A small multi-label image tagger, trained from scratch.
Training: muon at rate 0.025, 8400 steps.
Rows from block 8 of a small multi-label image tagger, named by matrix and row number. Rows with one number belong to one neuron. Each number is 500 + 25 x the weight over its row's rms, rounded and kept within 0 to 999. All counts start at 0. Numbers have three digits each. After the name is the row's rms in percent of the matrix's.
Before each neuron's rows are labels from the 100 images, of 14976, where the neuron reaches its largest size: "strongest on" is what is common among them. Only what is clearly more common there than usual is listed. The data: fractals drawn by 1,000 iterated function systems, in grey.
# gate: MLP gate (model.blocks.8.mlp.gate.weight, 384x192), inputs 0-95
# fc1: MLP up (model.blocks.8.mlp.fc1.weight, 384x192), inputs 0-95
# fc2: MLP down (model.blocks.8.mlp.fc2.weight, 192x384, transposed), outputs 0-95

strongest on: dense
gate.38 152:512502516485477497475437510495496477525466495510509483508525493554459485522550514508485490516492489504488448554485514495521541535496488518503496518476471518485504485506506498503515519426505528477532492498492482500521512459442496538508540484533466511500479543522519519524509461505458526433
fc1.38 147:482494515517530519519537541523496544476560513493481513453467505460506522507441483524503544497529474507504533449515473489482443464511496488486492476507525496501479490523475502491486462563448473513478518556563494511505469516549509477487523527449545476464500507467477462493527511499507469531
fc2.38 162:456452492484463511474484456475485538476476491506457473499505506522524519494553486490496534498523547510498527523456494521493510523513529443494489477505504473477498498489514546520474514540518485519540525479521476507463506461504500441466485519503499486517519489516522537470514483477492502568

strongest on: sparse
gate.150 142:512508506468509514517498512489536471521478504498538484466502514540457515489519512482545526498488467494486477544521505504487472514531478500510544481496470490522458509486486504460528458530515527501461465512488457531512484477473506489491543504515498499491471498480503507478497489502501470550
fc1.150 141:499477503496538451498488465516435505449512466466468509520465499460536489508512521527486500476516523513484588512478519466510536535489545537476520547489504514501508503505537472508463485480503481536523554491483507490489509476512485507518450534483481525521510513496499478527486521493469518474
fc2.150 150:477519514480493522524536482466483514485528490482493506475480503500493533487537487469545503486514538511418535517494538561513521495485517542497511505503517523482541499513508483498451507537507506510504509532497483450472529477500490493502483528509505491509517552472502488513493451498480451494

strongest on: sparse
gate.59 135:496491539519466542518528487464483518462525526457523500471508479456513441474482505539525480509511475503461516525532512480544499516507506538461488464492477497499522517492492532510497470532445434476538503515501466469545514518493501476482495509487499503483565491491501493487495498500550512458
fc1.59 137:488509478477561503483495503495461472496522507501523496530493533537491476514503514489443491472507505508500423517502508479449452525504528488512514457520463479463494509526476533491510512471478540521497485492509534503492509456462517504484498487469501515509486549517459490506508515526504494503
fc2.59 139:513524524511505525507532532512483501488502482502489485521495516464455491502519550507473508530509520484503481545479444548527519519534476464504496483476500476506555472510510490517542489522475461447506482511542517477450497498511550485499551517524481494460485511505524511505514489486518530549

strongest on: two maps; sparse
gate.154 099:502491457474501477479528496511482486522504506502554501540488514518498515473527451503509523523493521507558516511537487502501490503504479528536511544523545488505489474489505462561483427547493518501459524484533469430507460480525500492507526480495492475518462515489498459462486497483498528502
fc1.154 118:520556506486501474507496548475465517513518530509511484500499483495482549491471517493528487468476495480515467500504473536502532498490525540515481564506477484471478498521523505523521485531516506481452505508495545477491489508507511512494467451496505556498471530531514467530486515460515540495
fc2.154 118:499486455463509504503509501516540507438531548505466504487468486475511519537547510462521480491478491568485496514521511436499477491523494498491483489471491481498548522470520511500479477539484496495535505524467493480516543493561509510479498480449516520521485514552490475491507512535489483530

strongest on: dense
gate.248 143:485527546494519458525480517526501461480521504485488500500498489512496423508479511501511518477495547480459492457494507495516533532567517501505502526555488504513511522461506461477493484469470507496568453462467507483511494484476485507551524476530520477488483509508488505499475471534518467466
fc1.248 150:517493447495504528513515493492529506530447535498490524505519522455502522470527505505477510510516474512552493519497520533470499484458466485509495445495492498499499498494494569496534497512541476534475557530513505559503553483528505441498481495471521550527513470511487504481524506533486539516
fc2.248 148:485471509503495494479501501473509509525460539524520515501498513472483460512490455508498478488487501481488490488500490502508492465559518558526495463495463495525529459511505490511431476508510489519506499545527505499524477505503531527471452483489526501494488501543537496473531476493491514553

strongest on: two maps; sparse
gate.170 032:521494505515499495496492496485499497504507470540515502479502514492484508533547494496488551510496488578513509503483527505488516460494485531522464564501498493497467510449546526522565516543468495492491461485482506511516484538530491523530450478480513465502537485453492461515530538487540498501
fc1.170 033:510487538444525483513518483508482485527497527493507516525503521492496489458470545515513507528467554460502503477510494464471529522487502503524528467512499478527536520477460548481471487459528526491501486534503483514479503448432473479499537505474495536499508523510505511494469444510460488482
fc2.170 036:505503523483460458500477485487473489485513478514495566482509476484490479480453508529479545528500525447522555499488503505430481481531489563514523476476487458531500485483494566490501514486532504481501490518494501500465501471495518469481468529494518494496552519476487510505530471489520485459

strongest on: dark on light
gate.287 097:475526510468529492504499516510503523488490421484498468525507501541464531504502477512482476477497535517497511500514492474502585487519507496486525502490499465424496516520534501488547500492514494490532493476503527529502516501523511521520502526497519471502508552517515535527495541511454516468
fc1.287 117:531509530467499458514474518485533545453439467500492464552527502481500500525496478518464521523489549466503537504490493525498562489514502557477504480534507461463500504537511476503516509517479469546453504491456516500488493524480485465506515493502481459489484537523469512533456524505511468479
fc2.287 101:521473523532499495502515524495472469448517516508518514532529518463486501515519496503539539540469467479502497471484530483487500462542538491528512470497483492463484475509498481524502504483482487476517540486504445525529497516508509492472479507486502504493455501511474521474508488474513482481

strongest on: dense
gate.67 097:478484548525451441487497452523468492486503525488532494531469478500528478540506537495447522499498502545449522495508492508516537471493475516485480522498510482517503525500503475483481496476494477535479539513504481539531462491509517504505531496499454509529477518515484479521455477465501445503
fc1.67 087:546481465520516468499526468494490501518517517489492459515492500537515525512534505486483518498497481534496496469521489503541488511489491549520457490530499507533444496509471462492488497491487444520511544531487484459548456482500508511471522512500466551492468528487491489509502473472488477491
fc2.67 092:480492500498560525552470504490502502512483540490461504461554520501495501493506534491528522507484503503522531521533489485507439564457493506500469497521491504478503497495507480531486495483468495531565482487520509455478486524498471496491491506501481515486504497498512498518551510498506529530

strongest on: sparse; three maps
gate.147 132:570518514479469506504464569502503513516527453458477482483465510472493503510537488511552454500511483464529531526489484540485479497525508491497471507460532525472526501468571494512534507473484494485507477527492492490522513468529482494526503522496522459510467538508473495500511507461533500528
fc1.147 129:491489515496504492481482527540491472490482493503519498500465474514484504487489491504485483520487467472517506475472467520491475549545527432524516512477539500564548547537511529496522493485478488463526504522496512481538517486520488486499491548526511495490491502524484501477490486441505539497
fc2.147 127:526456497527471483472514521531495496522457491536472526505487518462528470504509461503475507515449525455508504496488484484522548508496508491500532520484474462495518504525446517497524522526479483491483543523529493495459520515479469480531470496493480512474514500495534502512501482521484477477

strongest on: sparse; dark on light
gate.338 010:511551500443450521474485452476481497544520495508538514493512529468477507449516532491488463466529482459481504488488478494500540510502544472509526493504494498509547475504493515510497505492523501494505504477472447505480536486544497512488505506527465530470516543511519478536517499518491509517
fc1.338 012:528501481560528491527527538526533498497509508509503517531490447499511492544503515447534456552499488556516501501527499484507461511540478516449504486516482485507497486513514531496511473470523519546486489504509509515531494514484485514500495516505525507504525472510469497478531517481490498518
fc2.338 010:517502497500497496527483477467514501552475489488456537536476489460522527508565552477541454521499480535544446536492477519484532512495470497519516519534482526532509537542519513481490446519517497529482507474525507507518526521487453478522498511492544472503531483505520509504514532484493494476

strongest on: dense
gate.19 145:523471523512547529484526470520474481473457518512521460531494495530522535491516521495503511483478495496467470515500502443531477457529518536457511514515426464456500503503463503475522492524498488500486551515543506489538479490458467475510510472527508542547461502464502521514479494513530537486
fc1.19 154:524474561506530519514544505511513511455464536456501456511470500490506509523489531483462513495480515488498435468518497482528462458508487544462484504537427473489497507495489484533521492502517518502516541540480494483544524490454495471518507480540508503539472496481504496542491502533545508507
fc2.19 139:481498548474532551525494479491488492529479495503488539543508532522483509457487498503511473494536520527513513493470497486565487510477491507530520524519534511518513507485540496496490486454487518529522518489493496561486483509482490515494498507493502500472533532538503515436482484533512464478

strongest on: dark on light
gate.201 135:527479505520526477509497527474534550490538486547471513528479511549509516483495488500490507522493478449532487526520525526448507448564494489479503475501509503479510538522446469478437510490497507504488540509477515492506502469502488495517482497478513502490530483506458523486516509503541457535
fc1.201 123:500482515501486474496467512477516492518536535537487491526462470521554511480510494486514523476483491464472537557504509543454481521556501522523503468538523493513511531485434516515451509464484499488470529493497515523519468514498524493501447501441517462491469473480509501537499522517511488493
fc2.201 121:508478475474510489487539474467534498476465522487530470487492532456519445554447482531519538485494453500478540502490514500477483527523504531489528546493500532511484481513515469529483499507484474504478467528505479490513485450501447479489474495452473506482497474526521514546503481446526463523

strongest on: sparse; two maps
gate.105 126:497497503490495455521480545518502493537509447479510500540555487475463480524524493549481517483511504510526512469482549518471511508451479521547542477494493507453512552523528529515531476524480511494505524494508520511488495520456544536484491465468522501506511491567488506485458515505464485475
fc1.105 125:528523474506477489497503501480496487501477498506495515506486587508471533481493523524499495480509484500529513504509529482520533524546531529471484526509483520483459486450483541500529498479487517446474479500519522473450543502508525513473480495506495490478499548448497457533521487519525497512
fc2.105 128:489501498511522559502516493472506505454542524489508515553460444482508540544501513522510421455519520553483492531483468438543501521461474446479485555483465475496497508479494501503506494533494487554505551520500492516509505496505467488512496476517497541448514466504497458534531520505494499533

strongest on: dense
gate.21 132:448476497492543529526431490509517472503505511494508539494488507505499514560505521483471504509494531476515521497505502513523460459499467462500509451534495500492488485484484497542510476481535511518519486499517514496526450478457463502483506524437521438499533497542484511493525539545533543472
fc1.21 132:501495524523483509524541452440480450503503469452498506469525549522513450501451501493455476513495515491488504502502445468502483490527502485492532492476480472498505484475525476489531477494487519498541465493507532491478465498485554484484516484501526500499494478505492508531513539500506490506
fc2.21 131:491477515479495485531510433481528526465535480506496523474528467491509504499525471467490496494515518472499533521485503516481538479494553482523479483508536502527500510496517537512510517469513512505499501466439526512527523477523521490517512468520538478512488495511505517475468465497463520532

strongest on: sparse
gate.188 140:479521497483483501510428513479475526522484503545546504532496491449491485503496519505477507529512465471526530518465516503494511511543538515501559525493517486523513491501492527498507501475522475511540494519524486498521478491503462519490553506505508495519482494501459498536502483508516534532
fc1.188 135:499519526493450525488433502491510470527484479491497466513518489481512486508476498504498499511474463501524484529490494525432458490502514527502497470471535491524508532516497498454565488557515499501518517522523488475531490529529473506511502496472501508521502506501505479510497465522462486497
fc2.188 138:469441525489491487485499501484493468494539518507506484510518580497503531493488513493551512493453502481493485472530514470486501527508540488542503524491524495510469501471485508544485448550483502499523546499498502514523480489489471542544513476469501479484450515510510533529495479501518490487

strongest on: dense
gate.18 139:480469468516510514504487485481528483449497513538480491512523478480492515546456510517500465528490497456503458538541462540486477503478525520485483512531529506504518519485471479504483496505491511537489456456468462510487534459499524496470452538485527489476546533530528496492481515526544481487
fc1.18 140:481458498505531499500486460478502530459507501473477507494505460428491549551455558522506470546446511497510496454521501502483429488511463492512508517512468519467496501482450504477505509498469535534524487493465470501525487515503505486527506504475517504509506526506475519472492468542508507499
fc2.18 142:460500525474496509472497483503535491536474471465527500489507498489475477457455492534491473544530451476524552521503493488505493511516487506531533509510499521486526454482487528506513524470484497482498513431503425486541501541555503477474528452489501489503492470462431490491441541482516543515

strongest on: dense
gate.258 106:492503506575533486521518468494492483544505512521552525540483434492557484512482503527497501490464525479453511464500530479510523491464502518500500543493485476534491542513517496513439461542469517510537511520503513489501482507524475520504486507512497526519495469510480506542486457528541465486
fc1.258 118:503531531554500463525509476488482481493499530513504483470498485510543440490461473525491480483486521511473494484470520511504514465491540505505507531468581506476493488477536474500460505504481498529507492492471494511486520523486481427495491524523487519492525462511498487494482471494512486483
fc2.258 113:498468455507536500527472475452485527509486513540465489524514530470453479535485489504514509443479456493519536550488510484502496526498513526473495493478491483498485513488503485521516534426516471473524481512503474508536511496505472459529462505535524526459499484504465493514527503467465522524

strongest on: two maps; sparse
gate.77 035:518483483500501511529472486481470477523495486523498530533517524538462514491465485452463504475485507454470535542491488511494450526466482495491492509504519499517462497478499492525492496533488516517537539494527515490550464518527483472488476488451514529518488537514532494466513480488514491497
fc1.77 042:508460481466517501528500483498483554505514522533499532507501534503512496436533497499509516532474523443474478466503503511499450539496462490522523445555491479508484482485508499502488530464508520497468492465531499502520515478483513571526512502490488513533484499512519551533478453550495488474
fc2.77 040:524485491452490480535482464490472501499542513513491547517473518498472474468509462501502516518541506503470519482516501499471552562536488489521488468515481479517477488508491481499536513448500542490507528526462480525488502498492532491506494471465495480447457539484529547534495484546415496479

strongest on: dark on light; dense
gate.174 147:490550459471502480519491494505518506549505474490537517504516499534479532478509504476490463500511507497475497491504517465518528528491487465460525512516528515484497498512530460468528482501499440514556519514512505491455527525506489516486489515438530496527544495509497524478515495523480479532
fc1.174 133:492516475432499459542476512525518492522525466514535538510500490496492527486499503521489504500538506534474524445510534477536554528495541466483516497523535467477472515498504505482492499462493456496523498507493507505448523499465499502476491475483463485507504509506513516499515507527463466506
fc2.174 138:475504489477507527517484484502500517469511535571488513475518516521500490533483491472491547521516500464489511496493520559473504529486540486497518488528502482521485521432532515484499522444461496532514521504506513503505543475494497504487488525464542514471494486471532510526465550469493458449

strongest on: three maps
gate.171 009:500523498489501486484508468460475518505463520499500512508495528548507495488491543483464505464496495472516499496529448510497525507499508429472497468532475451497462506516509510495464512507471454497461517512489496493508523521511512536505538473518540504483479486528526511502515478497438508513
fc1.171 010:527532488508486515538512515490509475472551550500464489512476511518523481458478511485490521527505552469559514455522506486502506524546493503485489486496469519455485514482456525478473488528516513488483514495559519494479459511505462496463547490538451488489472472531515494498512514503532506484
fc2.171 009:499494465486509467532524507510537449517511481498481525545509506535522491428464471503504507538530508494511508477519516473528481555521510488515482530445474516488476489508492509502484482480492501526528508434532482497522489486497504562501519480521510493479517474477463537477485531526464502520

strongest on: sparse; two maps
gate.346 158:526521496505494506476501488524522491507486473506515522496541480509548484513551495488462520497483470460529500556513503524490480542507465519544516488506484532518514479521537486530492518457481479460488454462485503513505503423501518473514473494498538486494507512493476500509531479492486460507
fc1.346 149:542535517484525502493523511528493483481492470527503500492531469495520489460557509488498496493488466446538495548508531529487493548504491528522529483525489504512489451520563482516474485472481514475456469446491493482493477426475507471502512522507526473500498516489509513487549541500504460475
fc2.346 155:498450483478470491475488502515499499534460493549480480490512466496508528482469507448495513471515484488487552469552500477461509540534524477546517548460533472465527513506512547469509521505474501521524540534512504569490492535479483545454502479508499521488480499486486526532483495513495476489

strongest on: five maps
gate.61 131:517494517488512499507512484502535521521463475523494482523519549491503545514502485503520534498468490522492514493447440521477521480452515488484507526520492478510503510435492525547511492465468537472537462521524470536497542490506526510517544463516523479495493496502514507496560543489471448514
fc1.61 129:492567487527519518521480500468518497517497524513530488476469483485488474489483498525512486457541490506427528489528553486515474507500520509480520500500449540437451464519526494509501511550518511502512527502529513476509480461503470493493549501486490496483513494516491511476484486523537540486
fc2.61 136:507486480463531485506559519449476513475545499508496523499516442535480518526518485503505509511499519526490474497513521495535502489439505484529469472493546473515491490491464490521462529476513495543503495524505490496482442512500472540523517500512485484516511540512528498552503502521496505484

strongest on: dense
gate.63 065:479493510423463492498471513520485483502491492506489526528483484513507501493485490547550500509503490476461483483488476521529466497467488523468491529500457504528485506446576509523511524541478498499546517533529487498491483508503496504523500479468497489518507517474492492488509514465516498455
fc1.63 067:507511481541502497559526512487524495473532488517512523551483456456507465501526495486498454481514464524471540495496476468516525491543489552524514539522519497489523498534497462474481500502484461460512460525455485536470499500504543499533510445469507510506494536513501490521503487502509478532
fc2.63 067:501477483504464506518474502494466496514503500494456468532519472469467503504541520480507511509538436550506503548463534451470537488540506548502528494507508477450497531503505494511526496443484483496534500477480502506512514506467522519488536479520537521478526509533483518490529500504485523559

strongest on: two maps
gate.29 146:477502476496501507502506489531487464525485504486565523504507511546501529499521464489458522477424524488446494507512472470485512504547510515494519476478540475497456498493512523516496515503521462498495517496556512497492506456509513508502537485517486487512500525503518536530486481523503517449
fc1.29 152:487523495508482481520487567495557504467542496481431493483510510498502498503496512528499493509564483497519511513496539506493505517493435516484526528498491530490539503520458451503504472472452548511487475534466474494495534519484473494506445500510526566529504463459498442476502484507499480525
fc2.29 153:480507478505482506480493509538485524430490488482517516469512564521493521499460524521517529480495550509505475506520501478503492501433495520506493500505488517476514496476472448486483507528525502493511490478493490481497503553524479481533503505506462437526470486560544534511511433514511479503

strongest on: five maps
gate.72 136:490485508517523502494519480492476522463465523479514524508501517501542466510461516483507450510517495486493507486497508478514508523474530500512510537482534513489476549516492481489515510462524502459504506563507475522469532528530521468475495494526496474509455488549519464488488540488475468466
fc1.72 120:524553485492477519496461510505543500555532488522468500494518477509466523517524485539487491502512522501535534526488489522497525468518463519463495493518485531474517498514520458504473430535500492535471507452484474463510490484497478510515533498489489511485529479477476545506530461484528491540
fc2.72 128:497470486473469504432502455522499526547529501506497467528510523502469512537499520474538491472508456510530471490498513468518505487526490497485532508503529532463490526522511512555483520498518501477485532518497491512509495491465487492502528455516487507474552522517461467502466504497481510511

strongest on: dark on light; dense
gate.273 042:499489484496470512473494471508511464508531459521561538507488491540491519512493486504516518519505491485495421493478466498514483519496529500457499521508502528477443500471481504520506487551455483475492504507512481554485505524514521549522502569479504499512484506491508540476515483502476466475
fc1.273 039:511514485465491538532512521537527478490504462526514521555482480472482523485484487514528497535533511476513488500491480502522529483540517486563465481511522437477480538448511482485518508469503545482500504524445509481512535519454507509480486510477487544499497488529498544502496487497484528512
fc2.273 045:498485484517507503501480525564462497487545499502510506499522491525475485503469518489528516496510467506463493546521528512455544465549507496492519472498489511489533504503520489529525483502455520513506494488458476494495500488483483492475530498522494548462506505487486465489512516481463533529

strongest on: two maps
gate.378 131:475484511521477496454491462466519500524455536517517484504530516530488444444545455469514479492468506509515512494507501507555529508529506492497495499487527536448527513534501528491477479484470538514477486488509501545468460425525503493470503513533441518506510526482511515475511503471453495502
fc1.378 124:473491512505516552467502486481507503531439504491485477524486517489498448487496475458507500501506509523515548500495522490533539500513493508509496535472510508444523492517507543472470493519512498490485512523526564504506469448516527480484540526510471528485486545529501483529467521441454523518
fc2.378 143:489505507536492525513488481509528457516517436514496538445564520503517469495494501491478475457483530497497523455552515534515531504498504484533522522518491514467508470428448497504522490503506462508477511545536500507470499520494514500498492500473507504493535513495459472521524500491514535541

strongest on: sparse; two maps
gate.272 136:460469484488496488531477484535524500502502536510498478466508439512510502482540488526531463463447498481502512483482490501510480509491503529512485516523471497515512485506504481499494511502519444485478471481541511488501479473519512508448530510524496492535534554470524529487471498485473499480
fc1.272 130:550491515517542534467516458468471495461527482502484496548495555516471507517469486481514513551531502538523456505516510474547524478461469473498505494523531487456495553502512544468497520524481563524498508526511444523508476509507492474510470499500483479492480485518508492507517491503500514491
fc2.272 136:478503495535534491525479482499520480517489487476501480517523479483444548501507507454467505490470502509489488513469481503514495495482470525496480524491571481483509486485469489515488505526496498476527471494509493477544518460505513490461514495503512509549506474530498538500482510482484528484

strongest on: dense
gate.344 069:544522533493507500479485529491472485506472536483540428520511490535508575476492481476525446497485517554537516452488525520441508468519487520460498498505530516511479525482505493476536522518531459509550508462497459535520495502483505517487499516456493489531486509486516536478484435515499509514
fc1.344 065:529498493520512525496498498513520477512508527500455527489471540501529468514542476461517541508490507504493558493513457489526471480463516514551503496473509462464489510508475550505502500508499566477529464515507466512487507511475521475512499495535473521457505473499471439501556478474501538524
fc2.344 062:505493506483506544494504514530510517504491503507513530459524481470497441504507499490510538514480486475519535501513508498497550449500526487523543472477500495461499506473509525532511507488481504493523484512520479508483509471502502512483495509534513523491499465556479476517583524525479546470

strongest on: five maps
gate.286 151:488491480521536520486479527484519522468509524469536497472550530448473474453566494471493514543468503514508479479501513481495522479523509492505569492492490523484466519492484527492462505537496488509481504514529497499495469472552479513508487512504495470536480515502503508496444481458477475481
fc1.286 136:486504504467478515531526476495512460516502495541489497558464505532515558510518467533478509504462506507516526537507446490504494521491499461485489542505488471519509492497488498543520497476497462472467526455487538530489447535500502484511500495504513517496490483531481510496547476559489547503
fc2.286 156:535486475461493533507493482511515458511459503490499430506491508487524502539466474490533528508491512486504499474489551517465479511457536528531492478486533523496507515484507527554503509517519512497534488560470456531491517448553513476487536458490499496530522497505455502532486552507484481500

strongest on: two maps
gate.172 014:487487517504486475518447533524511469442528518538559522511482520521517497503496490492504494519486497464489494541495477482506455506571464464465544480526490474502476519513504513465510483535530492516518536509524490513471520511468510475501550506507416480471472526486469474501474482508463485486
fc1.172 016:512511451518494459503509507471516491497507532539514469496476513531537503511517530489487517515521540515493530526511449467490459506510466482491476471535526497506477484466541485462462506524525499493531534501497513528504533515496505490505527424489476523490474498463519492504506501492454465482
fc2.172 016:462467485486517496522504503540520516466458517517477508545535544507489441551486519506544470464518496494507546500530489492517493487518497503494464472522463511504448530494482514512490519474491510497501560496496500497524534515505512490504514486511474491485469487495478518536494510478450470502

strongest on: sparse
gate.347 138:474521513515488471509466510496476502468511499483539489562513507448507467481545578485488513496460466504509457477480476480461526498510545474501474503538483479538512493474464467491494496492531490535467515468504527478521559479485516504516496516509512492467490502557477499484476491496509480527
fc1.347 158:512553493480435493503497473488502530473518476500534484531499533478498504462530520505513521498433478470519460495517435515477534490546527476509470476522503525484498488523487515485458521519535506537508512465511491522489529526473514513522526463512445485476490491611496524500515483518500492487
fc2.347 157:495482502474508517499521514489529496537471492539504490524478492516473456502495495470530469548510484509495517509511530489492513510506495507465499545548487514531500508504468534493482473534528512511469514511489468477530480516513500446475477505488524524497513472501492503527464532514498526468

strongest on: dark on light
gate.381 131:446454520498451499519509504483522463473501486463540466466517501502478517574515481513510525545515503475480508514512511491515489494534517502472498524543490533480518522473495489476461518501501464498472463500523499481498493510514502507490548490495448498503496533524481534540506510499509509563
fc1.381 127:514523508474560532500488502486487563527516540532462534490408499473548488465468505484493486487492520516489489449504508488528523503464496497505460464482523506527499494520497476515516478491500525498506475488529500478504515520504488460534535526454526482494502478497518498472513485498473533497
fc2.381 131:522515511507467501507554471493494509517498458491492483464475497450509495484521463500504528495530535523468491522495466537524517477479506502532524478492509502529517515496538501473513454475543493485503495497509535455509513502534473537511529489525507504443470507529477494493511461502499507520

strongest on: dense
gate.125 019:446453526511516529497443522487453512494509559493446464478499528519508504539537538452467491471488503522540557503503494502499499489472484488526507507514506508512460515500499513492472489522470482488506503541477497475507483504511558544492536527486475513477466468492501508493478527483495492519
fc1.125 020:498538490498511498489561506499539501520447499473539505486517530470463493467452476507560509467529495503519498502476513500493508542535494477475442447526494486519491510491485481444538526518510489540492479483517506503478506519521476457515500494483530502498541541501502525522495460517557517515
fc2.125 017:461528498483563477501482508507472484509501504495516486462476469533489463456474548445459469495527501533487529512477497535528506523513466460508553452496513490479488528498431493525503511506550490513458493496494493510480479486524476504497528462509540493527508493528488472513523506522512512533

strongest on: dense
gate.119 112:481494495473506519487501493466493511461527510494540517504464526519498492482489518501513548493566483504450486476475484444485514518497516571475486555480532498481491527493514474491500499501490506438532488474468509509481510517531507496472499504488498476522508470479508475496540529514464479501
fc1.119 112:490539467488492489503513502534456523532454482494511515498536497495487505498512503480506475505446474469519551570509526500511498470523495444540545509509498509496512514510474542492491505462523561541497531520551458494540505524473508496528561501511498525500505536546521499479485512505518524453
fc2.119 115:489502497473511510507459486507501497525521496503531515523511512515546490528536518480497523508483530465461523492478527526504526510511513499513548467553469518496525512500480483511468486488528532455501473535494465546505478522515523506470481524505533472517554530507457463484468461515485515518

strongest on: dark on light; dense
gate.290 132:478511496489552521502540520444504515550537463551513489475515462494515515510448495481529498492549481467517495497493510543507513456512518493489503531481516500501488513520498491457502468499465501507491501474499486502461522490499507494530471514441520505536501480511480538516493480489452504520
fc1.290 137:464488482490486506500522500462509436515490470485485514500480465516511492530471492540484524505530541501527498497509462549540510505505517534482466546458510468545475519506484493469482485540523525552482534478451471514504515514488467494490462495463525521497505503529473512515498502521465527521
fc2.290 124:473526477509472474492507538552548524494459490460526486512460486488511459501500509539534523489471491536468505494500512438494500490518519560469485478509502458492532483529525491514492540537471453529494502470516526458493487450504482502512536487475549548563520524514515486534486520500511476529

strongest on: sparse; dark on light; two maps
gate.325 151:481481485517500540477499499521487523503500492541473514480466511493510550504510523520477498488491499479467510495507497508507472465497488499500512515514520478491504526515499481509478510508486471510498474518524545504477464407524488529488532550481494451472497522479501514486529487540487478524
fc1.325 148:495490475486548525469521521521485527485489512526494512502473503505514504530507475525487482499544497438498522483487542532517498463466472481484527495485530490471536516522517490518506493501477480502477440548510540489485474448523472509504503508454514449524496492481508499487540454535520501528
fc2.325 168:498448507560513518519527528478544479546514497517478503505527509426488546490498488495530522499507478521480494485521509496539483498486496518500526460493504498492475532517516473483497500483474541479468533505501479528498501573488497488537512474512470522539511483462509506469457489528477529541